From a checkpoint of a small encoder-decoder audio transcriber.
Model: 2.34M parameters, log mel input, encoder arch crnn, encoder norm groupnorm, encoder activation relu, encoder depths [1, 2, 1], encoder widths [192, 240, 288], encoder rnn gru, decoder width 128, decoder layers 8, decoder norm layernorm, decoder activation gelu.
Training: 1300 steps, batches of 64.
Data: trained on babble in 24 made-up languages, each with its own sounds, syllables and stress or tones, from a formant synthesiser, 39062 training examples, 2.1 epochs.
Rows from block 2 of the audio encoder, named by matrix and row number. Each number is 500 + 25 x the weight over its row's rms, rounded and kept within 0 to 999. All counts start at 0. Numbers have three digits each. After the name is the row's rms in percent of the matrix's.
# conv: width-3 conv (encoder.blocks.2.conv.weight, 240x240x3, standardized in use), inputs 195-207, a 3 kernel for each
conv.50 102:463477513495506512506500540484484479529474487514464475530531524523523493524504484513525501502487471487527553482477504
conv.51 101:499516500500472467493488509460456513467488450491505526494506566498494485484453526539489481491483531521547563549531495
conv.52 092:475526507486502481569522519511528522495513506515464494481482508457506486503473518514520478465511512489482525503510440
conv.53 096:520517540507496530481508495551488478477519471529505478485551549548473527526495476505478473536558478476495518476509521
conv.54 098:513525527511534530507527470475523498485511473503475487565522500505505483569416514495564481468514470496504511549497450
conv.55 095:503494530495494534510530523501512476526473475499474503474515519498500531484517563510472500433507535544468453456501530
conv.56 100:520478471523458531525494506491460542521523460514531501525518527518506530521483483539495492481514545506487504475539450
conv.57 102:501547505468495542496475509466485508491487490488506482456541512499522490545463504496483467458516527480533489494537532
conv.58 087:522492478516517502508521508503517519459509460522512513485573535507451447520499530512500509484562491487519475510483480
conv.59 107:526493488464460485473524472472529542488494476502490500502537537470494515480481473510495489489547531483523533488483482
conv.60 107:472512506445508483476477491507541505430504482522533534522499459525459465511542496500522514499493479522502470502495502
conv.61 110:512516486550485478489541535509483520512505530530491502457497468475501471502477443524501513473520492513500509536547512
conv.62 093:484471526504502529509498515496505549503524493514495494495484510520495482546529506509535490513511548506530460454486468
conv.63 100:528514495488486505539517463477473528484502482477471507533493504541529506491498539501481492503500482488528490519471482
conv.64 101:492496491480470498518482501484489515504483492469512528494526482502482502493519466472508467537512462495508519505458484
conv.65 099:453501462498494490536525483436534496534479485523494478519500549518538488492472474510502498461511504557490467502481458
conv.66 101:466479516488483524494515514525491503457475487495498518485503519513485512478495508561522409484479487479467506471441538
conv.67 101:459510539460500477433516545543464490475482475465467482500497500512496492469511482477525531489532504516530504483530525
conv.68 101:506501499507523519558500514560564516528491444522486519495531508526492486507473498509470468476474515518477477478525500
conv.69 092:542521501499550489489511523511499492502505502504511455480509496501501475529545508459500528531504520490513535485477460
conv.70 101:515534521487508456494523496496519513502475501479500508504500510526503486467471511458488526515531551551495425505494506
conv.71 098:485501497490474530518481538506522468502487507494525497487504499512506469489505478439506512470497551483451506496501534
conv.72 100:509505547488445456497522466497472529456419488513471481501502488522533513506497501508456433506525578468494483486523455
conv.73 102:498514470547495476491523546492492504514510484485528556520498516526503529488517533509459560514545490499555474512545493
conv.74 103:503522527488468479471469536559527525498529440485485523485506520460501537480506534516471514498491466533496444527494498
conv.75 101:467503569519521525497462492503474463519457526508520498538497490468513515552454462465496530511462461558482484491529485
conv.76 089:523544453465500509504478532519525546452506507467495504459506524473507489472502519500481509487537504489506492498523505
conv.77 098:496529498487488478490535504493480528502509504509527529531524501485532498503493472537477514478472538520561555520508532
conv.78 106:506503516501472487473523525519503508513514473451513516506522482517499474492508558498522543508506481498477513481503538
conv.79 101:528522496505448450524509440492532535494490476539499537505473526538487486472499510447502553565495484481465498543481461
conv.80 094:465530538472496531499469491527503518496500494455492489514490502508570528488495547497504491468487495486467452545477491
conv.81 105:529475511503506452481509421488493460511504468494480497490518464509504507523523519508508529513538483501514502501468484
conv.82 105:491488518498483492511523490487539495485485492539539442474501486516498519493531516454591460499493475505516529509472474
conv.83 100:496511500466524488504479515494520499493499509500497496502475552517525493492468486488523507471502489528480483531485481
conv.84 100:505514496507546514466511470495544504485487484491510473494507516490505552489503503488530496473479509524519486543509462
conv.85 111:560521482443535475460458466528465458423516498482501500525499499554524485494507508479487445468533520510485500505487536
conv.86 104:497489486495516501527501492496507434536485462460492573466505523475489523449514512443474507489519509507543502518505540
conv.87 096:499485474492527456471543498495467530497500497505518508509467454472526499496490495536502497514483489504464494532529495
conv.88 103:520522500460500491494484508471497529529474518503540489468474511516486493479474530490525520531522534492460531477482513
conv.89 105:486491518483499461503519518501531482489540471479515523492538491467488540459476468512533470495512514482485533460434501
conv.90 085:505490504482529528505523528473505507483466452507504489510531540515526519536509495507478513475537556515528485519534530
conv.91 093:512507485501518526498475501518516450526461469516534462523482497505491500510479504515506504521466515496493529567508480
conv.92 097:531452455492551500479511526507501495499480489541520480553476485507501477514477469457498542493507499503506510512485479
conv.93 108:491500501523507458492504485516526528516478537491544510469465513487486508467510525477518515466509508512532460501505506
conv.94 102:466449481515509501483510460524516532517511513499526455499497488504459510481500477435523520484449472478485522519510486
conv.95 101:494512454522509484495492502498545493511465497566559478457481460484503505497472486519502483476512489507520497483525492
conv.96 090:493540503506502527484497515480512490511477543512522494476520545496486471479517483478468484486484500555463502524498458
conv.97 097:508517522498492501477504552454434476507502509540511485526490471476501520548470452534484519492492496513485502480521467
conv.98 102:468521478486506514468489536488542508508499494458474469428504477478521510456464474520518483476499510495453516471480495
conv.99 103:492450541489522506482508483530508458503489499488518481525508504524548461507500475512498467536499511539466449540505491
conv.100 106:500497495501489469494533505490463480475517479502475481522472509471487497464467533477518497459527527561514513492513503
conv.101 105:464506503506488516528511494504538518486525504512500505503554472494502525487522450522530477511508510484545484520549488
conv.102 098:499495550525502477471468519442458487549504527512500532549488502552478511528489460478484479503485465500535577471518497
conv.103 101:517469512535498482494536491453491493496520543537498512518509501542479488524530484510511503491527532503506558495487496
conv.104 097:440493521530537507523486483486481540495486471476458493515527476507490532531463525482447487482487491500494480540476502
conv.105 101:490479495487493506527497493475507508492524469505506475505480495471464521488504528537506471470527538516505469502499496
conv.106 099:477492525508455511493527532467505490502521554507502496502511520460489451513512526546492501468524478466533524488512529
conv.107 092:467500539504516521494525494501501521522539517515496470464500510540509540554488489486483509492507458505566550485527472
conv.108 098:490499509502536524526440506489469519545498531514509497446476485500458448506554499564478507506500428514513474531436510
conv.109 088:516504495487494507533517498493467514525482509504477492513502510474497465476533506521491476470528480481478486475480543
conv.110 098:501473519528530505510476512453475477525517491515515491507528520538530468498476482497560515503496533505478483521498510
conv.111 095:490532511506483502487452488510479498527489546535521482520525488435474475488535499531557496505455440492532471520539499
conv.112 092:478515498477513509498497514439479476546479480502507520527469490496486509511483518526520485560495463525526526540495501
conv.113 100:541506544485503474442503510539532470464503498527529536481531487477472514486491520523554509509547518489465523501490463
conv.114 105:465533454510497479498499511490502520475539511469506511552542499537496479528511494449509555496538513458489490523541527
conv.115 095:516458508530492443512495516448533454489482511463502483519514485506504460484516469470482490516512455514526504482520487
conv.116 100:528489453517534520496513515521458470500536514517540498513518501484530485517489506523443505491471474519494474459509502
conv.117 102:520522465508541494489482451515491473505491457525525512490465499467489495522504499501503471506476494490467467493492518
conv.118 105:535509486492449522528511499534447476473509517504475509548516485527492501481478539500482513550511510522471513498474498
conv.119 096:507478457494444465457488534499498498448498532508534425548520566470533510498524498503505523485523527474484500521502512
conv.120 094:513467497471529515493505482450515518479485463490499519510497497489491538408526536521498501465465486499501495545532450
conv.121 102:477511521474518516466515473460496538501498514497495482523513498473512507508469471590454479464531509493499498523474484
conv.122 094:499494501551500427505515483496525468487472499489478453502499501500534518484485509530512473478527526562485474521458464
conv.123 101:456496507486467496532459489481491515456501534492479505515495530504513509512487492455492499504524523489526533483470536
conv.124 099:482534493505482523494501490509508463507494480458514553520518529496548502485537531492504525501501519518492473532486486
conv.125 091:513483471497498501489509504506521525501479482485471491459548508484501489499535490449501450466518544479483460500538482
conv.126 099:480474476509494531553527495473508453526481469540493478487462518489491516496493499475488539482479513493491519507478527
conv.127 100:527493487537540467504460516452473453512494460511472484491519468493513506513509493510531473467517505541525520531526465
conv.128 103:511474508488450495543479494490528503502529559487488503478532482468492467490520485496515506476525507475479553474479526
conv.129 104:507522477540528514507556504427484505506508437517480488538459553454475483481492508518492496547494516483497503462490516
conv.130 099:496498472503492490510509520551509487511445513505501488497497512486490517493537507520483496504486492533446494476506474
conv.131 094:494494448491501550496531492510509529504529451508510484469549519518482524515534528563469479500517502510524501509509543
conv.132 094:501535532483519522509506511521458480493511519513530485531543502468465486413495553492499531479501510493497517504507490
conv.133 103:473502473517505454483499469518546484469487452469532501561490490479541476496469476534500456526473498513524472468509469
conv.134 098:563565502506467465527484479469486516492472468511507462533547495451467481521523532506535464523490499467437477511506484
conv.135 099:466495508503506511475529523464498477506506523473493479507490457488501505504504501512447517473517495505517526460530509
conv.136 098:542507478512492483484473487508532572516448498533504487556509496470531551521533492482462524509520490496485502497544485
conv.137 091:471483463479508466554463479481507476474529464515523491550437527533509523541483499452492465486486461496514525479472483
conv.138 099:514510512507510515507485493517461498485498498543513504469482522478489508512501488499516515443530538447496477531493503
conv.139 097:498485485533540501475498523482500511471521486508514523510538517501470514486489522532467522488505501584503481486522511
conv.140 103:470498554475520534474481459508470468489499543517532505503471574510494484514501548568491473527498541534514532525474486
conv.141 088:473453540512470492513493530535503475509534503451494491466503505563515471538559481506493483471476478493469519516532488
conv.142 093:498478485508506469500521499488499535478488492474475509502528519529463463533527503510479497498464471446504514495555470
conv.143 103:511530506493506477484456465459514530450484455536483514497512510483485496506541493456493487512504515447506532479519496
conv.144 100:549509508488484462540479514524519487487529469524482490529531512517491473503498489468446536499505499492512520487465498
conv.145 099:515504474480540524494490566473474512499470534513506533476500502461481499472494473531541492546493448495474525489465501
conv.146 091:498500490514494528485479489492491483482487447510509564489544513506484500466511526618451494526471527467486526478520549
conv.147 096:459468485458514488491502503495470519480487522494500475516462492520469536491527529484538459494482479540473494531488465
conv.148 101:474556506476499540491467500540466501522519473544517520465475538512500494484561486504492558484502489491507492533525480
conv.149 098:530519528531472497478486563499488538516487468498483534505494539487532499517506498535509546455521518523476506509524538
conv.150 096:462483504506459494518510485544467478517512461483460473460490488505479488496494476458535513496488517515468457512491476
conv.151 095:505463521480494482484491502521447536470508564489521509491458524526524531551519518523458508480448522509472505479508458
conv.152 103:480503468484533542506461512501514479445483485495506530487458494475523590559475483535487444507463504459479508535463509
conv.153 107:444492536456508528471512481478457450507491501478519488535495506489503529490495516521547499508501503517492520497519458
conv.154 107:506486488507531451473500528512532501429463476474508554478513529496532451520472471497545495476493489487489544500490475
conv.155 106:546493529542500494509481463467471489471489527518499494508484496497511486501521513518476478489475527445519509485474538
conv.156 103:517500455486468522503513462466481496440500547500525509462495519529469495453478457477498533497544509514532509496525457
conv.157 100:508478474535539485479507539486451501493503540518483503524514506518514483463486523527500480495469518542481502484472486
conv.158 112:570481506509491479488537496508452502516474526479458519512466520484499460484462484558453486526499561465521511542495472
conv.159 104:478502530475500522521472486501512517502514460497577452502479524479536496527532504501528475487485525521503465485526500
conv.160 106:498490500557594507486514508543516470497496498546522553520500519479564482494490496497548485526504489521526472479502462
conv.161 099:479509497501465498476466509549502518501499540462518522495500507515475472514527499443499474524503469466502481518452453
conv.162 108:496507482524497506530508522533472529502546515509471489533533473508540489519464489472533501501501526481501514506551501
conv.163 097:495505500520489486540534538543541515470473537474468546476508514495532506568515487519480497483531509484544484469501537
conv.164 096:527522518529475451509510487521491491481503494482493533497538511506520467483506512479419454516495545484494495524508545
conv.165 098:488499502483485502496477495499507520518489507525525492499488488506471508467536537519513502480469511476486473531452478
conv.166 098:531461467495525485480570506509542524490498495484483509471504469499514488505480494476471486526510491526471503533505497
conv.167 098:515496459500512502470466504478530533501484504506486513534534477440495512516507520539467547503548520523466475497513509
conv.168 098:526457481487536496502506456510536552486538519492501532527503522497467485487481491529504490506498453494509485469486540
conv.169 096:512491518565538526548506493508489504494489478507518467510472449480520484508490488508528493526479509483504483501478454
conv.170 097:523515564509511510550508474470523528486473553515531467538510446491469516529505535515539543514492468509542516520511535
conv.171 100:517520559455492502489530492482498515477550531515494475480544518515513489494503495462511528473509497515512470491484496
conv.172 097:460520493502459500488459508468486484522491523516486459505513534471465529470491553501475523457499471547512499458507490
conv.173 099:480531539462521493443507499519523490515465458487544545517527507494446493536480534520481487527543474516492532497463487
conv.174 100:542518556460522446500491483446503465512491500491485512473493488537505522515515475533485486478519517519490511498529462
conv.175 092:540453502465494504519518545494472555497486539507484499525500503474524478501511535526516479449484460496512492513481497
conv.176 106:497493474500490493487474495512496529492514464516495521517522489501464473538456501507471504516485469495513496496487472
conv.177 095:442462516515513503547482495477508510483522502458477517519457474487486499525503482480492498544494510488504510482486511
conv.178 104:506506500471487515519504492470514509552507495497529487503498527514504551487510494511425510502557544516555467480524489
conv.179 095:496495495473466486517487531536458504525553494500546524495511532540487470535491457508521499449470515472504446518483509
conv.180 095:482510502494509522492536528517523489538491485505525484500508525499470513537476440526453430443474508483501477536483499
conv.181 088:498513502476490516484515541493482489484523489526509508516532527513502512483497509456472442491519519494517505501507489
conv.182 101:504490486490521542479489497474498501500432490551516504482494520478473514556505545525512515545522476458467507521504443
conv.183 094:528504515474449484541515501455447508506517512479505504459500483479490513474494527477483523475506487537512481514510510
conv.184 090:514428516477460441531504481496502476532475477458513510503517486527518463527536535531485536501474449497477525478487447
conv.185 101:509540488472502508514527486518451442498506500516512501528493505538513466525470504558578536478532506484469479557466481
conv.186 098:485488485466458485508485544531499467544502458510534555482451508518477489484464471532515470468466543518482520456462481